Rows from block 5 of the audio encoder of a small contrastive audio-text model, named by matrix and row number. Each number is 128 + 32 x the weight over its row's rms, rounded and kept within 0 to 255. All counts start at 0. Numbers have three digits each. After the name is the row's rms in percent of the matrix's.
After each channel's rows are labels from the 100 clips, of 14976, where the channel reaches its highest value: "lies over" is the class under the peak; "responds to" is what is common among them. Only what is clearly more common there than usual is listed. The data: short made-up English sentences, spoken by a formant synthesiser in many voices.
# c30: last pointwise conv (encoder.blocks.5.c3.0.weight, 320x320x1), inputs 107-213

c30.122 097:138085089092153134157102097100095070071097148131085081109091128146106071135136078100085091095099110131082148108130067122088103130100162163127115089090145122139136116120142140138129118148123160092126085063104142085073163198106126111116109113158091111128104167148178129143108125128129123204090130123168170082098115086133115
lies over: /ɪ/
responds to: /b/; /dʒ/; "bridge"; "bring"

c30.200 118:122218122178087148111116159154118111108110117102131157215145139086140108114111143157140121152151148108125070111068120077125164157158087128134116136134117185121162162081097165096103088126153101145091255090080140128106105086072043152144187109113158174158102116134076086120174119136124077090137183137109082088112123117137142
lies over: /w/
responds to: "where"; /w/; /ɛ/; sentence kind: question

c30.216 098:103123100111149125168096059114094115090086142141089070104061106130128095104145106082116070122111108191109146120176118152083109091097109146099124100120139116158126109170124132119125105147179161136103106109085122060103134135062149099096156128155083130124109144154175121184100134121117119181146095101141157081090060089119129
lies over: /ɛ/
responds to: "where"; /w/; /ɛ/; sentence kind: question

c30.51 094:079146102187126142130112090112096104140079108100156117182107136120124084111111147122118095144144146132108152158119073110066104134160111139097125114117097148151142137116129174126151148126142134126117200100124157054076131154058112081137149054121123144109111105162161105148122092106112109190159211161110125053067058097073125
lies over: /ɹ/; /ɛ/
responds to: /z/; /w/; sentence kind: question; "where"

c30.16 084:123067150105105097105139141149130072129110112127143145084124145141132120112144143156146170155117140142132132163061124158112144156079146099057130176126137138163099093124139115132125135179086102095160084139124142113165101147130164085087111154139096123133115076079097156089122177144118131106101121101080065114108113109078134
lies over: /t/
responds to: /s/; /n/; /oʊ/; "stone"

c30.212 106:135108107094140128126114140112143099098161133038129137096115125160087131170115176113042121144094111109112122158138107117125101084095134124115095137137126132083149117104150101115145165089116130071146128128171098133126113152116101089099106050116062072075103126139118154143080127080132117145113079073152148132139110111107058
lies over: /i/
responds to: /p/; "please"; sentence kind: request; "find"

c30.88 109:127092181138106107124118146157120086145138107162153153074202154146110138131147127186095145145122183177140151143112193146129144138117171076086195158119186129130091076106209129046081163095095095073136129215121098129183139102112112065145057147053161103161168104157128156127096218140092106110175166115107158131129160188151117
lies over: /s/
responds to: /s/; /eɪ/; "slowly"

c30.179 082:116125142146143137173126117159122066109089106112121115138163148137122085116155094146081118140109130155066098098112132159104143118142116097126116113110126123115145109152142052117140095121135182122099125099095089159140140162153122115122094112128099114071067127105139093140082159103103117135103095096150124151150158118116106
lies over: /ɑ/
responds to: /ɑ/; /k/; "clock"

c30.228 082:106121135131108133123157187084105134098154136089125088136111106156119109139117176106106163121118083108106131176161141121152119067135142094137116089121109117098137120104150099116121141115135122154132133119137105133099131156124097147093157111137125132120121110173128172099098126082127135143104129104119169132146103115076143
lies over: /ʃ/; /tʃ/
responds to: /ʃ/; "she"; /tʃ/

c30.189 089:124163154201055125128125134178137108134090104082172109152149083098081127123120173135119124118121118120122089139066138109158153118136142082145154134129116160109154142142120139083110103080163057123089196116118121171153131121164123164134147113098118169067106071199078135100176168135109147059141140136075134127135166116136128
lies over: /w/
responds to: /w/; /ɛ/; "where"; sentence kind: question

c30.116 102:135121105115134144093126093183176098158111182094040152152157079080149180166095129131180127157157141094174085099106088141151120159124099098131094148155062138138090093188106066122132121061134122143099144129145080081170151113109209164043078183122066189037117110065128134118109156180138100080127112110076097104107066104111170
lies over: /z/
responds to: /ɪ/; /z/; /h/; "his"

c30.201 111:181164085140086121079140161119142070132152079133163168134138177129102095117093135121146160147169106058136121116087098099116168140176148080123068175157111172095109115105119086091074122148106039125146109132147107147145098058143102082113166097087204058147115083124065099082087123127150154064093153098108111130125110155109081
lies over: /ɝ/
responds to: /ɝ/; voice: deep voice

c30.41 068:129129097144107126122131139128133141106130116145130119071117144140110048132146122130086166148110130118122119127109094100084164101118142108059090140167106124118089107092068098118130101109124110122123088200120094122155134114145093059114164128139127099111185162084112099104116099083173136121172140119151091130130093069105061
lies over: silence
responds to: /ɝ/; sentence kind: statement; /h/; "her"

c30.226 109:113093136127144121136144118169091096130137163124095087068177111122090135158154085150103143125096184146102124094121178142121103095081155086097157112097139088119052068169161127066103099097078154107135080167117069167213160091174164059144121151103144112108147136130132155186090214161109131117108121125138134161162170179161108
lies over: /s/; /z/
responds to: "this"

c30.262 104:131117141116094111118199175134128155105098099079143127062116134174084096179135182102101208125092071085115110185079087111121113114098136111077124123160094104125125127101061131084137121069133129125130099166170123163157117112164141058129122132142135088123140154084106118058119069093155144072115082111115045148153117128127080
lies over: silence
responds to: /h/; /ɝ/; "her"

c30.13 111:124154109151078132136169158116136176098096099112184124104130127113103120061102179109115152138118084106105086178134192084119137085119136062131118129149112132061173130167088100098136105142171171104101138126118111086096152116159098143094211130164165125127134122169109157064119105122133192121105141105138117066079065152111173
lies over: /ɪ/
responds to: /ɪ/; /z/; "his"; "where"

c30.176 109:149142125180099145124172174162162156097128092140179165110146122126104105112130208153114169159140149072120108186096102101076148091110155081082110141163076157086211232115098130110152089117109122089083137122105153157098142114133056141170119059148141160134107115123091110057176069098124180089122141127126074126131159115107120
lies over: /ɹ/
responds to: /ɛ/; "where"; /w/; sentence kind: question

c30.311 077:111107099141140131127118145118116100130120154087108139125096140180093149165108193129126140101142126139122186172147088157140092138144084111120104125124099099122110085072179097081081183166143062158192140145152088117140120165108123101096111128096117058187111122181124151139100168094109087174094118103130189126119081142112065
lies over: /i/
responds to: "please"; /p/; sentence kind: request; "me"

c30.243 102:135100101107132103180069108125084139106115179143086074109050143131129113120142076089134059137114097146094146103178082166097146137129117186108110064101146115134120107146122122145129105133139121153114098106101120089074135163078136083128142131133071098120105140125178133221113092107113121223135095096141156101112123106104106
lies over: /ɛ/
responds to: /w/; /z/; "where"; sentence kind: question

c30.22 096:156123162110127105133153121147157141089108154160116148146111104152095094214141167118102167136089120065094110117127085093170133093090151131163151128132088148083132131089079140115153105069120134128130142172166150117164145146127098176111141136171126087104188150100129160103165094102176119111180129110122103148165130118107118
lies over: silence
responds to: /ɝ/; /h/; "her"

c30.312 095:113102123098099115111148099143149122102105100104120133136121117124094128138118162150116150124117146118126120135115126115130094097096119107088107132143115127113124128071138126122132134132123107076130140134140128113122131132117089145080099129143102073123115101134108163084115097097122128114119091093107122125133113106155110
lies over: silence
responds to: sentence kind: statement; /ð/; /æ/; "that"

c30.289 095:122152102157111120111133115133149114163138081136149237114160124132093140102115129169168127140128153144157144117062141127112160167133110122140119211123177186162119125070128110094136111131103084137152054154110124103155108127096091085127193178087216042200146093132089104095098145145102109090103130120098114098076081181109093
lies over: /ɝ/
responds to: /ɝ/; "her"

c30.309 114:131116114098096086113110115097117107124118139136121125156111134118145147119106089143133108127131149143124153108129141161099107153124095126116095152120150143134110143100122093140125113194089100147137100111105164130120068119084141140121161139098139108158119073101124080124139111156114091122090139152116128103106144130064131
lies over: /ʃ/; /tʃ/
responds to: /ʃ/; /tʃ/; "show"; "me"

c30.183 093:072105106117145147147137111140113089098117083097107114123121116123147102066138097107098130120121076158081113116086085126056114121100101094107104118095056089157131134129065074100136126151139195107126133132120101119128151159145137113097097159152096125109093143082120134118091130128102130138106118117140106133133089121166125
lies over: /aɪ/
responds to: /aɪ/; /w/; "twice"; number of words: 3

c30.70 115:138120114115140119120092143136129150106171154079121089138096073074124134146158093083134100117116093096118092100151184086142139132097155175165131121100151152115183150187104153146165104095170103144097164093073132142132129102159100184157188116084103148087103132150122125135155110151087113116102146112166133153160158127185139
lies over: /ɹ/; /ɪ/
responds to: /z/; /w/; "where"; sentence kind: question

c30.151 087:109103117096133123140169110104122097134112132088153145110132156162121132092119146143070150137149110104136135169116111109143062130138153073167088130127098142105126071103186081104086160130101141103129158119180110071070153140123117154092135073131140112083145141153117171113086115108131132183108126114141133053059091121108117
lies over: /ɪ/
responds to: /ɪ/; /z/; "his"; "is"

c30.174 094:103173081124097162108156115156169141115120120161144166149122078112126094121124178150179161171163135096101084160123104104117181124144143136165104155163127152157119113149082132095104112122171159107129132125137121103093121071142107160128093100138191156139079114103118117138147112143122126103135166151111079091100069177136174
lies over: /aɪ/
responds to: /aɪ/; /w/; /s/; "twice"

c30.66 104:113143069119123104191119092085076093093134150177082120068119094166110089107127143138109108120076128126108168149097119100115166038078133124113069095106157136103153172100137129102133141109135110105108046074111149124048188241063109126132192092095093101099109111161097127142119071095115121182098125108126154059062166107104087
lies over: /i/
responds to: "please"; /p/; sentence kind: request; "me"

c30.46 089:158135118154059095158147111160164113138149131127118158133183075141119142112143143208129151171121183162135169141145156162153152141134132108154107148155161166133108114093141115077093128122124075152109129153143088122134135134135080165118187119119147135152146088109083109102147137129115118111180127127083117138130162145102154
lies over: /t/
responds to: /s/; /eɪ/; /dʒ/; "strange"

c30.111 091:119121094219128144115120160163100110147124112134164135101164132128090141147070180169125142116129143138142109130081155113154137118141134078122117132085137127114146137176149096077121105094113104090122120148101117103147161124141217108129101173082106114133178120148078083184140213156101109097141112109104136090105134120113108
lies over: /z/
responds to: /ɪ/; /z/; "his"; "is"

c30.178 108:149093119087131074107195132137161131104115122117129116113107096148077110194141167100096202140052084077097103133108065108115124103072129116100108127157090111127166161140058157113155123065116162131134123187167127173164168116199154113150130142191145082114170174083110151085159081123169194103136080132142064169177117116089081
lies over: silence
responds to: sentence kind: statement; /ɝ/; /h/; "her"

c30.234 110:118170113126148090121114120131134137092133145134152112146079144115167133145155135082079115118114084115122115111120100145117111131112129142126120108116118141097159134118142095148155148141144095072179113099140142127120137165115142116124127083130107053097082106155089150136106096116116120149084119108123130140135149129137117
lies over: /u/
responds to: "who"; /u/; /h/; sentence kind: question

c30.44 102:143153125134080105108158124124153123139154123184157153134065101108137133147106109088162183140172077133141097110122093176111145159119096152125099142160092098156095105134146115136100117233127076165132123112158109146103092123146220105103105189115177139167078121100140093093114110148153148116088162156092144121124100197150164
lies over: /ʃ/; /tʃ/
responds to: /ʃ/; "her"; /tʃ/; "shiny"

c30.78 106:149110157104133122144120160166132143100140115128114082091155147136137125115215048123129095127070143143085121120120175147110100087103200107122149107076171123114090116159182114137119131130129153129121099128108072187169167147178110128139132101106105097089109099120134161157103171116088127125100079115133158193180185124135100
lies over: /ɑ/
responds to: /s/; "this"; "his"

c30.238 111:133152124134089097119112107118150062160059127170125148182102116112088139151101092103192120110132112112147122076086114144111160163115100132140097138117151148176111131109104139105164103171089151165137143138144158137156081090135117131117161191168186090127142139100119106110129108145143101119131129126114106148159117130131127
lies over: /ʃ/; /tʃ/
responds to: /ʃ/; sentence kind: request; "show"; "me"

c30.23 099:101134086155157168140130109098104142102090148114131102131080105119107102107111150097156132108139141145104127171176099114111135122121121134150119119117149147128173178153127145133139123121142146108127155103144152087098149108121131141139139095148113166136131132153164127155177125153129152156119145144118132088086070099041151
lies over: /ɹ/; /ɛ/
responds to: "where"; /w/; /ɛ/; sentence kind: question

c30.180 095:114146087098113130149163113092107099122116115100129107100119155163135113063126118121089118113130096128137130152112116094118104116135144101153104095101106142092136105097147079106089136134123136095106146116126116063087178166118091151100170061131119117082164160127100147082077131102120109186087137108174125048055089095125111
lies over: /ɪ/
responds to: /z/; "is"; /w/; sentence kind: question

c30.235 103:101136108147114112130139094140108074116090165136127128148119113152124167162117138114140098103092083107129143158123119134138097126093141172133133111110126109112119088101170116105088168111116113131158150136188107100132179191175136127107188105093091095085169138168107144163111109121146096137135142111113175099101124139145121
lies over: /l/; /u/
responds to: /p/; "please"; sentence kind: request; "saw"

c30.73 088:063098102156143117192145110081112089106089134111153114098125111188109124124126165123142127124070120161113168177131142119119120101077107115117064082104166097167150108111153103096123182081128167118135119139180119090111158171152119128089144112138110064105154128138144147176080133121146127171102105106145176095097107136105098
lies over: /l/; /i/
responds to: /p/; "please"; sentence kind: request; "show"

c30.63 092:127159121142144173111154136116088144103124119154078125158112161129166120069125123153130120101135085075137095145142110118102121121127117084139089120108078108117166164141100098140152107090111156094096162115112171109103161135112150102119136129155088143093170124089144100114132126115145111118188133144118109111108106063070114
lies over: /ɹ/
responds to: "where"; /w/; /ɛ/; sentence kind: question

c30.115 089:136148122075148096163129108128158153096092179134123124121110131138153132130121177132080111136108097135102139137168131126117156090090038158135107148149117138091159207147107142129118134129149103108103133141120194136109104146128131191136101127118127153126130114116125122153177115145125132130152146156100122104115161159128188
lies over: /ɹ/; /ə/
responds to: "where"

c30.90 109:099107107074172111172134112119122155145127156122095112135160096168124166128178130170120086140135152163163170142163132161131116127099106151144102089107178153122117102092079105089081171087113141105141160156170122099125133126105124189096129122112089123097184150125139133160107111133124082148146097075138150127138147154124116
lies over: /u/
responds to: /h/; /u/; "who"; sentence kind: question

c30.64 117:120116102165067144128144133130141120121121046144198185098159138139094111083120164155117157155108146097138123160089130081122138117136151132126099165141174166090116107088097086115115112153108069092158042147113089127142119119106099104099149107105131076148109082136094071136101132137118128104087105121090109105087076130114092
lies over: /ɝ/
responds to: /s/; /ɝ/; "works"

c30.279 110:106199112203061172132176153094139127112065116195205101152073122129138073069092198107203188148169105060134057164136092065109234074140119129110139141160151187163106109106103110131178139132145092111139146136141084095082141136090114097087142114138180111129122122150132122125108062142167150130134191131155103114098094171116199
lies over: /aɪ/
responds to: /aɪ/; /m/; "my"

c30.167 108:121148146107122136144136137124133162119093173085144144141146148113143091099150150146102121111100127150070129136122123161133123112139075160168143121123137147133187202126134170155159117132114083126073176106105206168117105143137159200178111174089091166147124080114131094133197123148105128128120165161067083180172167112111131
lies over: /ə/
responds to: sentence kind: question; "where"; "was"; "forest"

c30.61 083:091133083123139142128122113083088095115132135046082104148108089170117153142103163116100115112129113118134145138144112131151071118134110106159081088085127135116149112108147096098121172118116121146155158094153119101080117138128100178099162105125114127101128118180122147144107114094121067160112104089145174089108089116111101
lies over: /i/
responds to: "please"; /p/; sentence kind: request; "find"

c30.89 096:140131126118067113124090118114103128091128093187163145165073193094131068124166128098127103106124084092113098110186106082073160114146134165127124115120143133107083116145167125221171078161108106096075120074100141115058077166119136053124095129115191074144063110142164093150103131122112109166088143148122183129114124171144125
lies over: /ɝ/; /aɪ/
responds to: "where"

c30.91 104:105134143148101163123124104151115081154067123097137118176144087104113124174094130119150128119156140143109122100091105128169168107146104137157152133141123120152122123102167140051116120087142089103097155140150120135142103106134115138130035172045140166105114104109119138112145115138123126066181162117093126078085160109123143
lies over: /ə/
responds to: /ə/; /w/; "was"; sentence kind: question

c30.185 087:120105135151101123167166140169137128114113141128159127074143108155113169118121140108141154110096093134127147162168188170126108075065142143113137121117134110121131111155162117169112167141131079105148101154163113161139165193205133105135143117103075064089140123168129105161117121130153174137105100132085202147136163161112122
lies over: /l/; /u/
responds to: /p/; "please"; sentence kind: request; "school"

c30.292 091:092138054129124132132107099094070100102150137055090090158114066154112135157102154118099104094119102115116138139140121134131065121125116125149082081075116125095132106112159106093098162117124097143162168088152103093094134152119100162104186118085111107095108114174104139146111110102123065136106107105156163117119093109114083
lies over: /i/
responds to: "please"; /p/; sentence kind: request; "find"

c30.253 099:140093140165151151140101145143137089148134177127111115161161109105094127160093086142132113113130164155154114104107139134197105120173117104160147127128115127103114136067137151077050093100107132166102123171106123092142176111097123204136134115119110207121166177116102152136173110135098107129206101129173110073084157123172158
lies over: /ə/
responds to: /ə/; /w/; "was"; /z/

c30.223 103:135117123115177087075156142113120086146083178158162111128155121100100142188087115146105160130115194117112121137069148133166119109130137091144087140131115126157151177118128152110141122139118113140145088164128169121129145139126102155136154147123150121173167126102080183131182111117124193109162130104109104099105152118131119
lies over: /ə/
responds to: /ə/; /z/; /w/; "was"

c30.290 092:149122073134150185115114145146091125109125123095096092119086122109113123058070121095110140092132075102108113134156098114112114127157098091098080093110058096149160147148093065099146116122137170142124138122114140061121116128130145095079120153156102089117114146107164110148136147128129121135116116109147133093114082095131116
lies over: /ɛ/
responds to: "where"; /w/; /ɛ/; /z/

c30.126 091:141123146077102112127152122186155136131130109152099134095179130126125088122162118177114155178127186136136119145111166150098181079078170091077124124162145197142163151156150122112184126097147150121121077137118145150193131110159097066135125104165126093115136122113152129125095179106164158135137134123123114156151133079102108
lies over: /ɹ/
responds to: /ɛ/; "where"; /w/; sentence kind: question

c30.15 090:167106117076118091124091127159142092144118127162068169128139122138109145167136137194116129143109168153149169124108134147158123168142142093119109167135183159115087102091156098006030132149088068153120104190114128073200110098088133162082146191069124102191167097143119164089086172121082074108143117072115127106103132146139120
lies over: /ʃ/
responds to: /ʃ/; sentence kind: request; "show"; "me"

c30.83 110:138096146111036101123154132179148148150155112138148210143170092118145160105120119188138125151110173122134124131164173130136114157125111155071151171139133187115128095129152092071116097069068120124067114198088109070186137109132119130078132185085133096151195123102136100116084176172094118107184145066059130095120119153120155
lies over: /s/
responds to: /s/; /eɪ/; /ʃ/; "station"

c30.237 102:152113096102112075078104142159190131134126107090178198126147110091096123189112133151104142167096132086139077094114102114094126129093108110093074193173104185113154166118117105098145093098056133137119125193113158134182110100139095125144106108108117102088171149072080127071158131129123144073147120126144076137154123131131082
lies over: silence
responds to: "her"

c30.267 106:205156142092094056090148153121157091113110100174157184121147134104097087137113110128090160159120151078117102128073105113105140127119161078096112199157107182106077112134110119110133098128114143126152073125106137143189064055111098074126156087147177056155088078086155128138080140114124126114105151108074113127130121126140080
lies over: /ɝ/; /h/
responds to: /ɝ/; /s/; "her"

c30.34 116:072227128147090139105154109090094130114146110159109062115125097151189127090111156116148148139184104081119080136068150061089196082117089125111107084132171130166113101074064101115115145094162096117109184118129095100100082086105093121101170135117161148129103123125120092119114082134148115100149192106120114139139109150105174
lies over: /t/
responds to: /æ/; /ð/; "that"

c30.82 110:173143090162128140115134161102108153133160160159127143111131117140090121139079157125113124103126128091140118140102126113170143095155162154169102122102132102100154176111143120086133105077119067143092096120110141115090139150086136158126172109076115153134134086133083117157162124124106124097145115081063138104101154126141122
lies over: /ə/
responds to: /ə/; /w/; "was"; voice: deep voice

c30.154 092:133138100148118110155143145146123080092122086138112132113156154134103081134157084137157138139086138135087082105119147108089152114110152097108096135106166169142092099156173088108097094100159139136104123123083089158164141179135098130097149119121124111097091099121136085140116174128097130130128100116114178138152149109074114
lies over: /ɑ/; /ɔ/
responds to: number of words: 4; /ɑ/; "his"; "this"

c30.59 113:148087140093127109146107133219103062141114092175061115061139183145097167071159110151127112115112140206148135109107160211071126158107156080128096115084161068129085068122185091060072139107095128118134077190112058140161158104172180115102068199119109121104195130110088070101084169125078096110133112097096122160147148110109130
lies over: /t/
responds to: /s/; /eɪ/

c30.268 092:080130114140110148116118105133109157111121139130066143155150058121145128127134119158144090136132153073142122104154145108147112149116101139129124100120105153078136104124132091103116119032124153150082184214119140041190160111118101152077177171117115109094232176092136127129083181131118071137227129061148120103134076101152134
lies over: silence
responds to: /ʃ/; sentence kind: request; "she"

c30.305 104:058188144182121134131139090114110179136140164119100073124119072130157141125147117108186130165162118121145103109113152120120180106133077166138140084137165093205076090152079100137115113076175104172079122126094105096107116076086152129077186159100118142085106149116115106162103094154118085072145144121122139117108097130141189
lies over: /t/
responds to: /æ/; "that"; "my"

c30.50 091:161102125106170147123126194143134129138139152041119122094136118105079101175094108117085142120127110140115126124126098155187099128138161126124113121127055101138167179149119148101146111115093114111105125183111149135154146109148167164127064168110081161159174137092104157125175118126134177107191117104115099126131150129180110
lies over: /ə/
responds to: "was"; /w/; /z/; sentence kind: question

c30.57 091:138158168146058116159141169177126102123111068123177121148164163162104124135114165149115125146083131144087130163127178174136140088146154054138137152140155137124115135068177161105046135139132114114118120132140144135134118135130094114171111096094169146174143141170095117090167170088153126079117158180132179118106134122122096
lies over: /ɑ/
responds to: /ɑ/; /k/; "box"

c30.260 102:056178108171072095164172119133070129110130037155145102134171086159139129027095157128166135094107111122097144158163186155102148075114098070090121088093148093132149091184139089102171170092167098139106167135172104058102168160197113100071201177104139095061176146184076095083072110141160120120166176112131155096111057114094135
lies over: /h/
responds to: /z/; /ɪ/; /h/; "his"

c30.40 109:090146099181118128118130105141159086109081118077215161155143091132106133125093181136122132143105189110100122164133127137123123113119090087167108134151163100129172145149135172113060134117114108115102182105125174115117123075155121170191127080124172163184118161153141102122196146133115160135142154181126116113107119138081139
lies over: /aɪ/
responds to: /w/; /s/; /aɪ/; "twice"

c30.127 087:188066108061154083096142159107183106132118129109181176079153182141098097150100167149109161163071163087106135162112128110117172123120167105117082204171100144125138154096148124080135103125094135077179100195130129136173090120120120102132118091134145124171195089095103117095145137116151159108163124146095104108097126135098073
lies over: /h/
responds to: sentence kind: statement; /ɝ/; /h/; "her"

c30.315 102:154109150102098047100143163116161121145122081105141149111123168107089132180114101119141172140111148128118157105142134166107127144108133075058126183158154140123108132130136112108154122195117148165202126191133124166214067053132121076128144143140157073174128122094158125092111133139155109089126072127140106154149117136053101
lies over: /ʃ/; /tʃ/
responds to: /ʃ/; /tʃ/; "show"; "me"

c30.283 120:185115147117098103119160139146182086116088098162190165130176159160096106089134167187095162186105158116107114174101103115087145101103136098105098199161107148117130141093100139150121137183109138118120124137125152160142094161158076143114114077195122090158093124131097109096145118093150182130076135149106122148160126142122083
lies over: /t/
responds to: /s/; reverberation; "forest"; "twice"

c30.131 094:082133102106179131171137072093108076100108168080131089091124051142105103136123104108128111135065137115064149167155139111128135083079104120113106117104106133116138122231126130086124124075159182119117109128106132121171143163137145120121134147152116087098138120124180126167115165159112140153092140118119136112116111109056141
lies over: /ɑ/
responds to: /k/; /ɑ/; "clock"; "this"

c30.80 090:140135173117083089125185156147172124118065093123201146120146175156109120144137193144087213153120150101117120160094097138130126084099077111110135157162081118109163181069132138123148114122115100098105131160134160218139098099123087122148078080165138133134125101105083103047159093125152170059070119151106100144143143109104097
lies over: /t/
responds to: /æ/; "hat"

c30.19 101:136173162168075127123168175127173133115099134133196179164149101114103104130089173139119167169111120106106109167128130093156138136144154115195148155181098172115144124125113172146130097125155180090128177134125147109143129096118093170165142099153189131154106190141154117133156118115133151144145205183187124107113114168122109
lies over: /ɪ/; /aɪ/
responds to: /w/; "is"; sentence kind: question; "where"